A small model that predicts nearness at each pixel, trained from scratch.
Training: muon at rate 0.0052, 11600 steps, batches of 384.
Data: 195000 training examples, 22.8 epochs.
Rows from block 5 of a small model that predicts nearness at each pixel, named by matrix and row number. Rows with one number within an expert belong to one neuron, the router's apart. Each number is 128 + 24 x the weight over its row's rms, rounded and kept within 0 to 255. All counts start at 0. Numbers have three digits each.
Before each expert's rows are labels from the 100 images, of 14848, where the router gives the expert most weight on average: "colour at peak" is the nearest of a few named colours to the mean colour under the peak. Only what is clearly more common there than usual is listed. The data: rendered solids tumbling over patterned floors.
# router: router (model.blocks.5.mlp.router.weight, 16x192, trained with AdamW), inputs 0-95
# gate: expert gate (model.blocks.5.mlp.gate, 16x96x192), inputs 0-95
# up: expert up (model.blocks.5.mlp.up, 16x96x192), inputs 0-95
# down: expert down (model.blocks.5.mlp.down, 16x192x96, transposed), outputs 0-95

# expert 10
colour at peak: brown
router.10:165140112170122143142130117079103142157166155110110153130138118097119090135170149083121098147088094147186071144151120094156146143105135175113120104111128082126068078135121129149151104111128165106097139088162118098120130117169131093115151122139126067133112143109105128151150149142134139126
gate.0:088184137113160133097145159107125080086113133071137145096112105161096134124117080120147133150183140127125132135126130108130120115147136107104134107112092132163180137101100116158165140152144150123119136140132099156123103113134167144099105127094132157122111104100134133143128121122135162131
up.0:124137139110155061159160116076131143118143202175132152185128168098120099118145125138138142098151116120125129122133105162153142147141086141166138091136137152172110109138119134100108100137098166137179153124139105124124135123148132127098121126162100086132131166121124083134136096121086121119
down.0:129156133125135178104156135133129144119112111129104156120129107088131109102101156122143128136129089091112132115106155163162135163081104088107093145109124166107124095111139089128119109137124141147136114114173179139133144111175071206150136126108159087135099147102139165130154112151165080133
gate.1:134104155099130102121100170147112130100110113150131131111114085131135126121073149170092146182102119122100128108135135148117106154123123151138150126130103135079112111128133105126167090169134119143099151151080151154118113145117114126125125136142156169120116145094172113113121096134187135103
up.1:135120153124127129132126113179134095149127104133142125137124065107137107128086147167090140124113107144097140162148111100099114121114122135122159097102116147087113128127141125135123115140141107134127133160093144149119120135110137146079138130144126187160109141120132120125130131114140100080
down.1:133114093093120147116118118094132096096158147100141119133158070126113120125149109122125167180118193116137126151109126118136096118108143122094149138118106121147096162086147127137169122169120151123128095141079108116094145177144143138160115084140131147097123147164205102149134173120149154091
gate.2:168139114134124126128088157157148145115147166135113142200098111137106127161098125123190090100165130140165101071145150131118144116142142154134104115106157174140119152135154135146148148112118173140110108097101131105105121118156132083108131084124102122081120129136142115143107110103111180158
up.2:143144131148120133125096163146144123138147163116102139179118096111111102165091138122172101095151118112183099089118161155106137144122126155118105090099147147137099122137158163154183127111128157163099104094104111099110104129138133079118129093121102133104114139144150128123119096097114195156
down.2:126148091161103072129088099161141147111157147112073095131119139135142115099118140152114131109166121141118139107157141151133158122162129175157113098145149158155124142157157131131129125119142159119123132161143186109127093160147136130134106114100144119162163134135103164100106088100139094122
gate.3:100171160124120142146134129123084097118074137127110119097158152149080152122114129121180132125105171117073145165126138103115150116101129112132124191145162152133116202127156152101125090152091126083146119166151133103124159170110148121147144110147094096093157114122149099123113127111129132147
up.3:122085136102137127133107099124127144139143113097112150130077085124161133137100124145106133126163104109182108123141132157127074140154144140175133074114113109095146084126089150143113165116150133154121128168077138161114110134128086108121108165085140145142114147140113128190086163156148111129
down.3:126116126133163101121158117150160129134148064093114127113155146130140105120153122149181157132108151140130156130154114134069121135127153135150092107124101119161112121134142144136137125172116151107161091121127159086113133105121105138152083095130126090120121105135140157136133106102184119131
gate.4:150099149153114124134083159149149106130110139119127134129122193139134108126131149150109153134127186113111154103112143133156111157134103114138130155178087103134130149116121148127104151106155137118132143115150150105151088098151136150117122112125125153143070117153134113117124129123097152113
up.4:116173102117142127132129096160150139115135073100126121120098115116157191082120097184124116161128083114118149132144103097147115088117121106116108094098130100126113107120119081089135121103132101115165113110120098105151145150118098173129106130138152162118127140157174120117131093106097149154
down.4:148162168163117135126086135144190148150178115159144092148172103153116146106091150093119137065111136085103114183136115162133171143099162131124145155122127095102174128158146083117118162110145118144099138096143129136129129113158143139100131177132103135110119120176144128130152110103156178145
gate.5:126085119132118108141150127133136115141106149140174141118139171166147132124141125161126152098129178154133166138173105164170091121126182072147167151134117135114141119172171130087121132118140082143127095115145125118109171134191105131153118124127156133137115134125112102149151142106092107153
up.5:147110117174132149140127128115105152141126129137122149153144084158150163110143141143112159131099163150113146152140169130067138110128147101135147098127122137135135169096182123140125118098148094137111148132157152114101102110096080107160150106118159106146099108088103131123085116148147176097
down.5:085135146135149098130106150088121133131128128112158144138109143123136121152186111162144110090150125113155125047171153117119089119137133145108141118164095167128114122146115139138146145129115126086113115144089106117094121201150123117115117110102106091125108129149144095132150152131075188156
gate.6:101120109146113101128128137123127113134110123164125152143121125157138130119164175128125143117115127118124132128140125109142133114121170146112204130101095187102125172132125092150107154118111100103129117156114125141104100135123072127148149096153149089119101098133192130120057120131170077129
up.6:167094093106120163125141154165102147158102126091139136098153145097128090096123094113119122079113139120131120145088083124093071101144091113118084167125136114169164130134102115114094137088142157142098118163136158143088141089158137124119115134122130146115133136168090166149143105117137138126
down.6:156168132130136179111102095142087114123131110158146119111102105152130129118150109149067122142138130193122160104154152125160105092128124072139108131151126119144131119105162120106145118103097095145121145093107102134133122163116110142160151081101134123120138166075115140128076165127111140137
gate.7:111076084120098143134082077134090089096151147139091165128169136135106147164123138142085153148118153145179137144079102157156126149116118101127137126104118156122180124056128098138125146123118100083180097100092151116157162119151149174132078114146127179129138138146110123127163129112113109179
up.7:114133122101102115106157116150135096132117119138136138111166100159094109152113145112083131140116123149101119150119109130122137120137116089112147085124102124152156120130145125150167194136143167057163095115128132098150134161112134143125129137151115167108150184106081193129080114140155122105
down.7:152151098079140147124121124115122153111127098131132090089088127130127139109146102118105108158096134135122105107106115180153065115130109122147154120133157167120127145127154115130155149109102142154117116138127091123090130155087140118105143105147129127132139125161098159174104134127117066128
gate.8:128145138119086148116112160101118125149088125199124127124163137161138093165130091132139133106128139115118127106146137121077086140098144154124120129120169116111136125133162142131136149150131120159117120137053126138106098096116117175114151150136149146128110152141155150125098137144120125136
up.8:109177159156114157151104124139094142183065144130127107099143123111136140140142134130143104138110127138136112157085131145092112118086149137105094133136131126140110113127158165175137115174073080145122123119099123135126090118104104162111101146092146157191111172121110118109131128143203152161
down.8:112121153123102140112132148121158120127120107100096136118111120170124090123153179111114129103126132147076120127166131120125077131063164096089126103119132148122146127080166114136134128135121142159100111148124111101114097146148128110111125156124150157133134150162118148091140127149141152128
gate.9:113141125127158120153166182102127099112140139129117125130116117094132125181125171126118139122192161112125148105109128167110130177127100115144144123116134106124157175116133137147119159102160125117142151139093175178116109132081115099139124106137128150111122099112157154154133121086154115143
up.9:136169160130144161128115119154155138163150092151148143138161150128107153148138138127092091093170174120128121136146138144111156109108102119181116121159144096164073104148143108124133172138159155129146151124129130154117115158145144118144177107138133184122102079111150145106114104129165070130
down.9:155114155086110128095113146121108108106105085145145136131147138154146166144131109102164144104188139103090075090153096139137083113130119179124148077163144108152127104130135128119096147141109132129109108080151154151091128123106162128092116136125139107149106094102121144118128113151172121112

# expert 1
colour at peak: brown
router.1:147129157122131114131134171168125127123133100146112108130124154122122122106136135151161144146147102102135119108167151141086085143140104123129114122112090117119161150121154115112064170167105140131118141156086094150115134118084137144160143133112133163133106145140119144110083096083147126122
gate.0:084170152120144124153149134101149123080108109110131107087127160143140130106149074130121109111141131190117138137174136117149117133145147149149130102165126104152134137123118113149153158085123146149088093117065144143150074172095150134143118137113106122128152114137174149085129121142162125103
up.0:116096107144121109131209114108148145161093129116182107103110130151139140105128147128107129148115143104122153111071124084119158057089164117101114123098126116145166159128121108140114151156087140121180179122124156156079104116140090134114096119124124130089103158102128109115116136108139119087
down.0:133146139105142175097137112136153129115100114179126096150123165136098132071129110074157172160091120118123079083134110136139083125124119161120086162120104158136121132115163128145129128152174116120111117156105115080154131121105105123156143103109135134149160110146115120096108129129083147134
gate.1:162106128117119152090144168129100123126131108113144140172152112145139150154104136090165160118078104178123088114104127154153139090134102121178110141128173126162159110160098104150146169119135109113113147132119095144151104128122156159117136128120142144111162130155098132087094117125122121097
up.1:128081109123132154144141090106172136137134137113094112111147069123119098101126103164116120109113137139136097140117125111121100152134154122147162120135138085087129094138154134081141130100121140129157133109096122127160136094122096051129137142125105124138077120135097104151129119155160122151
down.1:150108179145097127105090137142126117128127139115134113138157128099092129099143117123189126099145131133124111119144154142140108117124112155125146157119071150136129144146127144106097125138140126113116121110131128148154097124107134116075146188120119121150148141128113123090125126094183128107
gate.2:103130168095099158133112135131118111165153120132125140144129117100139139086104148123109129106117167115149131081139120154105112104143143139125137133136095124070134161136157205094133134095138133124124135169141116076092120162114180107132111118171152107163114158117120129160125134155140137162
up.2:132097120154160105158122106109103139130150105149117132124155141134129098096148113144112142113133113114140130168104090104168138123125123108110154116119149151154083062127120110165100139099126108109117119137084132158153148121176081119108142150088133119131127099091114094104142134119138094084
down.2:096160102177101159154124118157114145138080128125122117131121158126163130154113121095148125136140089148142171154099140109140127133100120138198096174096161114097088174116116152139095122119156106181134135096110141107132109081092168132119115109110158094135100134130137139112167115133125120137
gate.3:108134111139123141138108097137113146132109127115079064136147101159141132148142117192139083083104147123112132124142095132118139151110157095139153119157166098151126160132140101133161103107102134118085113177134139140145120135108135144110140111140120131106112102158147153118119167138130149117
up.3:112164137092102107128164183098108148170125144128172157112134167153185118128110103084146169145116094127133136111134174153103096115165148136091122128150086135134089084116123119098130111143157154119138143089112148118138160108110156125137102124119134148114168142103137107169102100129102125135
down.3:127153122146153103172153114141188150140102130153169121125129089190155151103103118144126172139164107114088131147154132152073102095136099117168159090130133109169141102131132157126165147119125099121079114127121111121105158118175132106146147142120127141125136104099156137106125092092097129123
gate.4:137143153122107119149131153141090171058128101150122128118157139075129143120168125136110125146138152197121082132075115154078115094143120107109132141139121127185149204142150114116137113114133107096121155151086116138145127121162144158148101154094126141111147132152136156108154150110164151100
up.4:150154126103111127141132157122079161073134096153126127106163164126153127093159108129111139137110165190129074133102133134123108096136140102127144143139138139167143224119165129119132114125126080102128159148072103157152118129149132137130108139101107140142156135140142158139166146118158158095
down.4:130118099168163156115136094110145145127170141087128153141125131110138121139138160143135136138135145132173191168136105152120186182123122120112079123094139132104109130160126112124139126148139095141108122156185151141109107132141127135134146105121108160143147127122126100146099155116115154128
gate.5:102112117115143133113114121106110118166084140102123127121132122140137137138082180090112114072091081188145110163154087158131111091146159135117122091118117134111108140127071153118110121113120145110137137144132107097140177096172089158180083097136126129124157138159137129139088110118130119132
up.5:160137124107113144168152141145122153090161141163147122134118144112138133118149095147099154188108175076107145121131149103157164176127125120113136205137139113133164128099187120142155187135122125147102111155123142128071109146137112108109149149095108137130117114104138104103168161126119129150
down.5:135163126107123120114105119098103096115144127104122159133141154114118096069144092147146179124145176128116151103073132083108147102125153150100147143101121119146124192141128101118147117124128111110126158184123123152158143124122148127128179153135170121133104124131171182110112128127146129080
gate.6:106110119093167113140182122146123124093112081125144113135114118112128155118092113159146149125102114161153102137145087130089148088143129100124124146091111148114152166144090128134131129106151076150143172152093131121090121090148082131135095152098149133061111123123146111136127127089124171145
up.6:128103117104163108150178131145132110099121094136135135125123126091133146113089109139131158126118120158142101128119091141081119092147141108109116134098115144103151158134098129120122126118168087160154153155101123110097135104131100130138078163078140141104110110112113115131132125095138145148
down.6:124126183150107139113166129095168098113119143125121123130151118104102145147126105127119152146119117100160135148113141141160154156141089134123164128094165140147132134093161135092122065165188139165173099090172110158123149123136134148104116156131105130148128114136104135115124086095170125095
gate.7:086132163150103084125144120146137133114129104106113133109104127174093086167121121141115129100159155124131157098142160116058128132143107120071135125119073128139160172140116103125134192141111125130102097171098120143127112119116144164105119143115146090130126130133120160127130137122149108107
up.7:106124156092121154127149170151142112103097071129126116093092132166136155141117102169154155146091121151113134121138141113134129104167131149134118152113072125142165156141113091107106135157118084112172157158084106108124131133171141146122134134090133123097136111108142117115078101081113126148
down.7:131089100119131133122115111136142089132068102135168158116132132136100133124093142110115125143073112112105054103152098086171128100121107092114107083124175136120135086132087141153180161091095102111121150114174152108146120150148140152163100134145142172106121127136127115130106132195110122129
gate.8:116090162125124092108099149151133112133109128109099120080193142117111172113139103130155055117126097108156094078126139150111124068150101100115127141132107141091125161108154146120141143119139098102064128111115074130080093141103109122137115117116098112114117146166095115139130104135138136101
up.8:125114124137135116132154135141112085127152136142174176131136094162104129126141106134140097118127110110121139157106166133138115107108104145129144055105121131085107132125176143125117167101141133130099094098170176114095079134104124131142137133106065110110147127169103159097139124149160164129
down.8:135136150148129144116157144101111130119145159094182081102126139095115120134117109138133115144113119101130135113151131109133126095126090115140139110115114124158136102144109140153143134131148138159140097142147120131193082112140099118121099163174147123129127154169110093115090116118075135131
gate.9:104120111137135132094108125139103105104104147125107151126140151107119133192147162123125102113141132172131151096140105154117153130092137083098136088115170118131102185138138157173133134107159117162090129149187128177153127087113140187128093123129125127061128107127107119130113124141110133128
up.9:105122110129128095109109124165079111153104128093117102126129117138089135189118151119151126125130105174129133119173098146159120130123134113129127117155188122120107150169157147159119107094158134149094125138148119139154098083092090154121134126114102112047115117136100134130112115136122133125
down.9:174095160165120162095126138090156108140141136136123114154140142144138110141141142116146118135069110123182098119116134106135155101128150137142121138075155147081082131117105092127132134107099141147120141088114115134141100166117098146121067184135129101120090127134120106121102140154126128092

# expert 9
colour at peak: brown
router.9:122126134131157110151117132086119131134190118136112098121139130134163091137152146102106138166082123150158116127171114116079150136081153154147100081083119116065140117151148116148151145148119102100083161135105122163162116139119102116096122110112116085146115079137132090150167138106123153145
gate.0:121134138173105113143146113154117135131137101113150119130133132154146154133127133122120144124177176155147128149149119145144176159158134107092135114126117086137073092159085162081149123126149128143108109160159110133120133105093135124139153141150116134139122109120136112147109119079170151085
up.0:148135131193106102138123095128114167112135091098114105124138151117122134141100124164139137136159126152131083144154119131105162118100172138142132096114093072121119137157095140096161112094119117127097119159170083137117126116103147129122136118104056099121116093149143130136142134083149118112
down.0:124072132102105115123112123098128100152139134142159143130149142109115121173127122177117124121086142142147132105144121133124144123064140115080107091069118104141144125135156102126119178137124131136149114160111141187167112097164131141110111147126129124116089122157111148160128150119098122166
gate.1:156132117142156078176095108100149068091118146147117129114145119090148111138130092160138126110141087152135091141094112154166153176126105142057125102149147116138130165152157106083127108120116139154147087114156080099106136123141129103107127152130081117116161113136111161153128127133093124121
up.1:156123090118152143149119142132166151131158106120121099139138134125125108147110136126145178142108126126080088127137127134147168129122108109085124121136076112130116154088127131105131161172151132132111088090099120095106120117144160129130114117133106121082143157151107101158146158080122182121
down.1:158115114143155119115107111102098118079128162146168136112161141147118144145115126122107111098133114150146128100169069142085117192150092124137154140165109092145136082085086102163136098144138155079177129142126136134125127124127162142123104134114147126147147125092141139147125122080087155115
gate.2:163117137144161169096209127123130088150099094119118188088133073153164145128104103109137134155133075123119065111104116102145136094163119123126117124128156150128146135155133140137115120145130133120119101159126124157115105150172130130101129141140123087102128152151113164083115126122124150147
up.2:078151096110092106167113116115143185156139091138176083143122135116100096168124147148094116103105176113141140111141133174114131143111122118138143134128123123137097084096132127125111120088152104134145156090140136117130147104091117136158156135140134120128103126120137106175124145151127111102
down.2:121122107154141171096161131145113081117091079106171096113149102096130167115138160113129122125135092150090131063122121108156155096159081112143133143130175085141123121146121168103092128117117135106119146114145124134120171158149180097111145143113127137127120145134102173123097142149122118129
gate.3:082139088140147161157084114181101138137168161132085131162131121134094129163147177149113159101097093100120109135107146094119115082150096114105121135141115106146148171173130128168133093134096129142133126122129122112142131093165155157152051149115142157085149090099090109095141123133144123137
up.3:119116135100112117122084136094152130122078079147099127074129083123152169128121117143170118095195179135110141141146105135128135150091113145095162126121154139126160111104146106093116171123082114147138136152138117146105080145123114160095109136153153116142115135104109164127139140160155132110
down.3:125107149147130147180108172122093143117116099158130117143122102078154127138121130135132115144163140102104148145094140166105136136163123139140123134132132140122162109122141116130140100083127126160119142107147119147116131134116152112147138152164153156142115061101124122175094159147137155144
gate.4:136128181127124144126139184116147123136110068134094096160129131122116163153130118163183145147169149116137110090109144123090126103130130106136115120094120113116129123129119124111108137140120153126134152112121113147116177104092107108149147120131140121127111153130101182148101134169156124145
up.4:116149078155126111134144091142105129125150150133166166127119131104140087115150122091052101115098080131167136154128112155174135143106118154133135121175181151115129127113110144139169119084127082149125093125134127120116093151172119154108124143094123152108152101124159121095138121119159131116
down.4:203117176138135125169125139128145120134144159128137107122133124129144108109114184144162152120142142118151159094150147146104115135136105138134136126177101152146107113127120119123124191149116149117132131105122121184106121103124144104123151166136139131099137127095084178118143105115129146112
gate.5:132140142104118153107128148136133170109112113113111157090150163119100122120089127142104123123116130147113132121147122123154144116093120146116128160166139099130117164104098167130090140109154111097099123104106136131098119110142121106152099151199133101102093144107134146142133173127096120130
up.5:174153143169120101176176084116158089118116134123123141101130161139154095139119111158122153135143105183125083130075118138138125120137117105092126099103090141127120129137153105115125091142105080126153124124149093093128137108163144094128143149084122143146092143126143111088124117109117108118
down.5:106147126141178111134067127137113107154163137143126159101151102124112150113132139130093166153130148097166160123121129118141166164152137159123149088142156153128123123140105155122106152127125192133148161096133132138074139111155139099102138153121146101172135118114113124152138102187109135135
gate.6:139120133104127169140108123112198117114127102079135141134136124130174149124119136170128095157172144139128117136128131160120156190159136133111144181108109073121133157135146117101144141152100175116120159144144145115119112148155107149162141120166128159167127111125152111158091133134157127153
up.6:120129125117167107124105137078129107178159099148162113097132114125152140136109144109160161163127129134151127092090131134157118106088074124143131135107133184150125114100082141108142093142085132161156125146131095123149108128109111142175120108119112140094151153136123127150119158101080156140
down.6:147120124130138169113142111170148147151136144118145136144110146116098140118126100183117113140140128137149061144114102156069089100178150120173140159171103115123096129098147167115116096141135116121147141095130114087090103130138109129129128155099132159143153105108123113146114120157142112127
gate.7:126118168108134144129163103146086161082084151126119148098167145144145149118146090101120086133144075094120135127115122097100137144118109153148165160145131158123163151157100127171105086162155140169152163124139142103164144111134129143087144154118132128135150127125120137096165084160098142159
up.7:137116079127105124127097149124181111163187109105130098158093118112112125130100172160150154103114159175137114123137122132141125116135133128135108100135150092136101112117169121095142163083094111108110104119126126152095137139128128103166098118136140130119103122131133119168100154098140138103
down.7:143180189129134137156098130106133103127128123166146142140127140140098111144121141142110123110117138119150134143139094102132136143132122105126159157158138095117125136153044128129120126134144179067108176146118117098156166105111090165116123136086145141118154139118102117133102142140123145178
gate.8:103126116149123112092109074113126101158121191109144093111139092138125102144143124137119148158088184079119139124144153148168151103145115132156144166094120098116128102133120139137166114116144137080097096118094143112114096137101120142123122144160127126117150134134090104113105176123110127108
up.8:131091148169162122122125082145125069153135170123160138121153085137115089118095148147112163167116157108124163145129152105117141109160123113131102152083076081122152113150167166137178128141133178101117107138114132091107145141112140127123107121150118098143143134144102128142118120115160116104
down.8:136153140122141139122117088105132130120086172147176165128139135106145105071111100174115093127158159179107158166067101130107084152124109144110112121145107114173108129167135095131121096150095138119123170177115136184143159076122170119123133166150105148159151142084161145138121141108140125102
gate.9:092100156102149112150151133155116145117124096154134141110124138119103108123153111133095148142125156115100165081105118134084124105068099141101155159169120150157175133143135091174181097138138142098133108188127121165177132151098123147116101143138138128099126136145103164124138111116151117162
up.9:150176116144137142124100123103154121122128167113137109156126130132134177147125162111144127126153129154156098156166137126164137138189160111162111108082138097110097109136109159079112147133149121159121110055119146072079134123122131103128122107104152148148139113115156087120113159127112147097
down.9:102121077099117115143137143156061103125111152101147167123118137140088114119139196148095144150112162101192172110127104106149149133133127157095114132162114103144139131114120095151154135098132146139116155117147121172123144138143078169120122133121160115131120147094117145115150094142148116147

# expert 12
colour at peak: pink
router.12:118103115112118140121084111156129090076092131122145141165100113145188127119146071115122131122201160103083145144098120114151152105111120099067162146175186173109137131150142116128154144112096078140161124076104161123168119154108188101101114131128134146069125114139127161108100168146130153142
gate.0:140143178161115106158123065139155123092159131138158102112161158144163120104156098126083139132157152096135167146163145122148153137099139145066131101120130122137149126148202133140121129162104121158098155103136090164112141153150121139141133140109132153154090133116112099157137118147170098111
up.0:117135072134135156118139134136122171141132080104129142146116146089086132091118092126100104131055104134177142116147098149122123140122129137148115142143145164154081101130068136137160116107170124134149134142148148113144105082137104169126152127113105079118129079088171177110113114118094164154
down.0:150174178110147105106157106119132187161163155155113137045106174136100127125128169129141161147143117106122134119094161154150125098083133154133105147131145127100156092122117146130103117133119149134117179157153113127121119139086138114117154095139117126107129134099106139131111129129130148207
gate.1:106094138088082127140096119124111099116127122121133109103141153154098129165126126096092084106168115130116107182119097155112125134157145097119114191113117145163186148097126113135159129160153104141141178138148129126118127129155079144085128117129139083080145100146137150153139118103123154164
up.1:147153118153195120113138152144116126135122143143119169172151090098129144110125157169143146136085127120168164079147164120126145132097131129123137103158104122115093126166123104109096110123095136124114102113118124152138102116152130126142138141117126162185106140110132121101099124129130110099
down.1:163120147117118135145160152129105107153149088150124124132089131114134168121124097157123149128092148133111126125101135133111111120153119131154144150109125152184131158114135168100143150169160146185128126099150124102200125155104106099114129120116130132118114115095110141129135132098126149130
gate.2:103078179081106132139128111160176111135106135127123192142111156148147118144147129115119123144154126107152109157113129149137132068144102154137163127107105112102146119132121144103129133108148113109137124127095143133156109172183123113148098120138138135113091129103149139127135147166145104167
up.2:125101153077119125148107116151152136114102128122140188140133138146150123137112116109134132138151140084171105163107121148152117074153095139160182124094095123110160137108109123106144120108123111108130131136094150130160117174165099121143111130117137142099097124129135146127123134146135101148
down.2:111104157121147098131104115126154146121141131184103112152119116150138156116141128134142142125115153120144120152143155124134095128102113148100123123136168141091094114129099141164112037155098117099154155164124179128077105092097108089093172101161128127146124127165137077123143153101132092124
gate.3:142126127133114125137081147126100088122116108159134127165101144108141148133116119076131120108135154146153169155125145093119088121136128124094113125128180098090135096124089149121138128131173099195145106126133159087157145105148147110109111104157161152098117109153177105126170118140115145151
up.3:099134094112141119125163132112125160097155126147132153101123122112063107158121136152154109150145180128121090100134161143154155145061124132119126143131118164116148088160176148112133190098105124137140116106124117072151119131136155127103093153120129156142147096093143156131127116138117141116
down.3:148080118162086144100078105109154141100124158077152061159158099131150132121116121125099135133126130124138139127170161133122098143146118112113088133161153109133106097142155131142127089129141105142091145123071099142100137146108151138162137123159111096156159126124133126145148140120118136136
gate.4:142124133174130151121125137121148135102162130123135123154115151116170076151144076087088108098150151074112121157123143110133143114079140136120100119164107172153122122132121113123105126150139156124110136113144108094112115149142088121094129123140123091114092129122143123126125133166119150147
up.4:139109127113082150095072128124119136139148110126135109087156126113099158112161120130127144149140162110156148103181160159122095109084134166116088178110122128143147109128134072122124151154149135120125113127124123150120123158172122113101113084127116102109148153151159126129149112137141118109
down.4:136140116158102114152151148109171129132163140132134167143146158134121099104130129127129114115110134095111194143143148108112130167120118110114157095083151143114089096130096151106153125109119115172140088102131106114159122122129124119145154136127113099111119127092124171088052154125122089166
gate.5:123150110145142126140084098189143111142099115141103148110181177164138087112112108126132158125130132148117149121085075143142128104098163145099123110088168131134137095152125130110090087151108119150111170170118146157115118105131172076138106063105112121123102107136134107130068151122138079112
up.5:139125162129126105097146155109096126128154130136149126138115112105099173133111159135121116120096096111124114123152128101091105121156104117150125164123095153126130138106129109136202158119123137108127098107106095117156164133132099156148178203164144109129167149144128156108161118135115184104
down.5:119132159143051121131151135118157153137071119133183142164160161105105125127125158140125170125120119171089147078119065122144099149170115140094164127092131132115142150144151149148107143136122108144111134140161140117149139129179146115139097138144106137127138132112129156149119161075121137123
gate.6:115131127144105082127154144147146105102062158105167123143117125122092110115168133108120111127089100132194184137158126165091090137153164151135119115133130112143128096127137132142145088131103137124112156159134137142152141153145110128152111139116137109142171140114153158122091142118123094104
up.6:097151139111133154140155115130153151129203111174113159131076158146127162112112100154119120119148116133097114117140155141154159128116111116118114155123091113129113133144125131132100120134137101125128133102153122126091124122111141135115183131105120130107104149150126089141175125102120153175
down.6:191088125125135108129117131134125087116097165088166156136136112114100107134156166098104172139095131092128124146124150138163079079149097162117123147127147130133116151160153143127137147125124140149147158135151161115125105143110100155120124137157122131145100145150134135173154152126146096141
gate.7:135112106063116155103143075136134132125141108126117109118146101096121093173114138111148105153083128146149113176133145145134126151116088116118123150073106109138153162128104142130114133121185134111129135173103130143160124174145105151095102131138096143185118199099122133157159103141130075097
up.7:117167096079108174105153065178144157138104078117123124118131112106100133174133122118149117153126114135115119157130157127109100144087101122086155160091110127096150151110106154145107130147174140115122144173095124128171172138148132131080132129137104155157112165102140148110133087103149108088
down.7:133159107072123149123144116166153157117123127138132133132115143111104076122111090106098122161158136113129099126168159123146108132098159142128120123167081200111119125136134145147110161119122136113102127112120089127086113155149163121085123135139104174156134133125156101139168119089150167123
gate.8:175162137132139143106165116118135152107121107097129153151157140097113115135166127170148110115111198153134123137090087128129155146101158147103129145142144118076105146151157146100088113134113107127090132083174102144156122134111121113124131182114106140120131104078159170146168140097127124159
up.8:083108103108121085152148126104114116149099178155100137127114153144102101150117191119108157167090079111153135119139144163096093085126140109144159182134098148143141156127150166137120144141147100133151113178114108150159133144137110121086126163118137104134114141104105124149120149144135127143
down.8:165130186116123181139116114125134127118106099147145127098110119061116175138101080158138099111147125116123129101175143090106161091107113134145136123117139153149116123143107128139132111119102119114125085134152168156121126096149135136172118114064137124114181120110150171112144117198103137119
gate.9:145148103140166133106096152176142134137113145176095159141112115127125134153088093161105131075115090114108159157116118134126085148107138164102122139128115142091076112148113131102143167150113150171133129129132115094112131132122145123134115137156113126160087101109146095172136140117186125114
up.9:179098110129171123131103130174120103135104124164095143172133128110143112146085089134109132125143129114109136154114121125113060148080143133120164163116136144116089121124100132136148141170136132143134098158136117060133130135137165123100118140153126149177086087110162105154114123122154091126
down.9:092120125154111105097130132139098122112130153142162077131174143143105149147124148126098083124107144154155151109132116126129170130186084127128075104113091132128157107125116144117136120133150151114126081105080093122147101103137100121103138137154121102108122145105122127137075104130097149147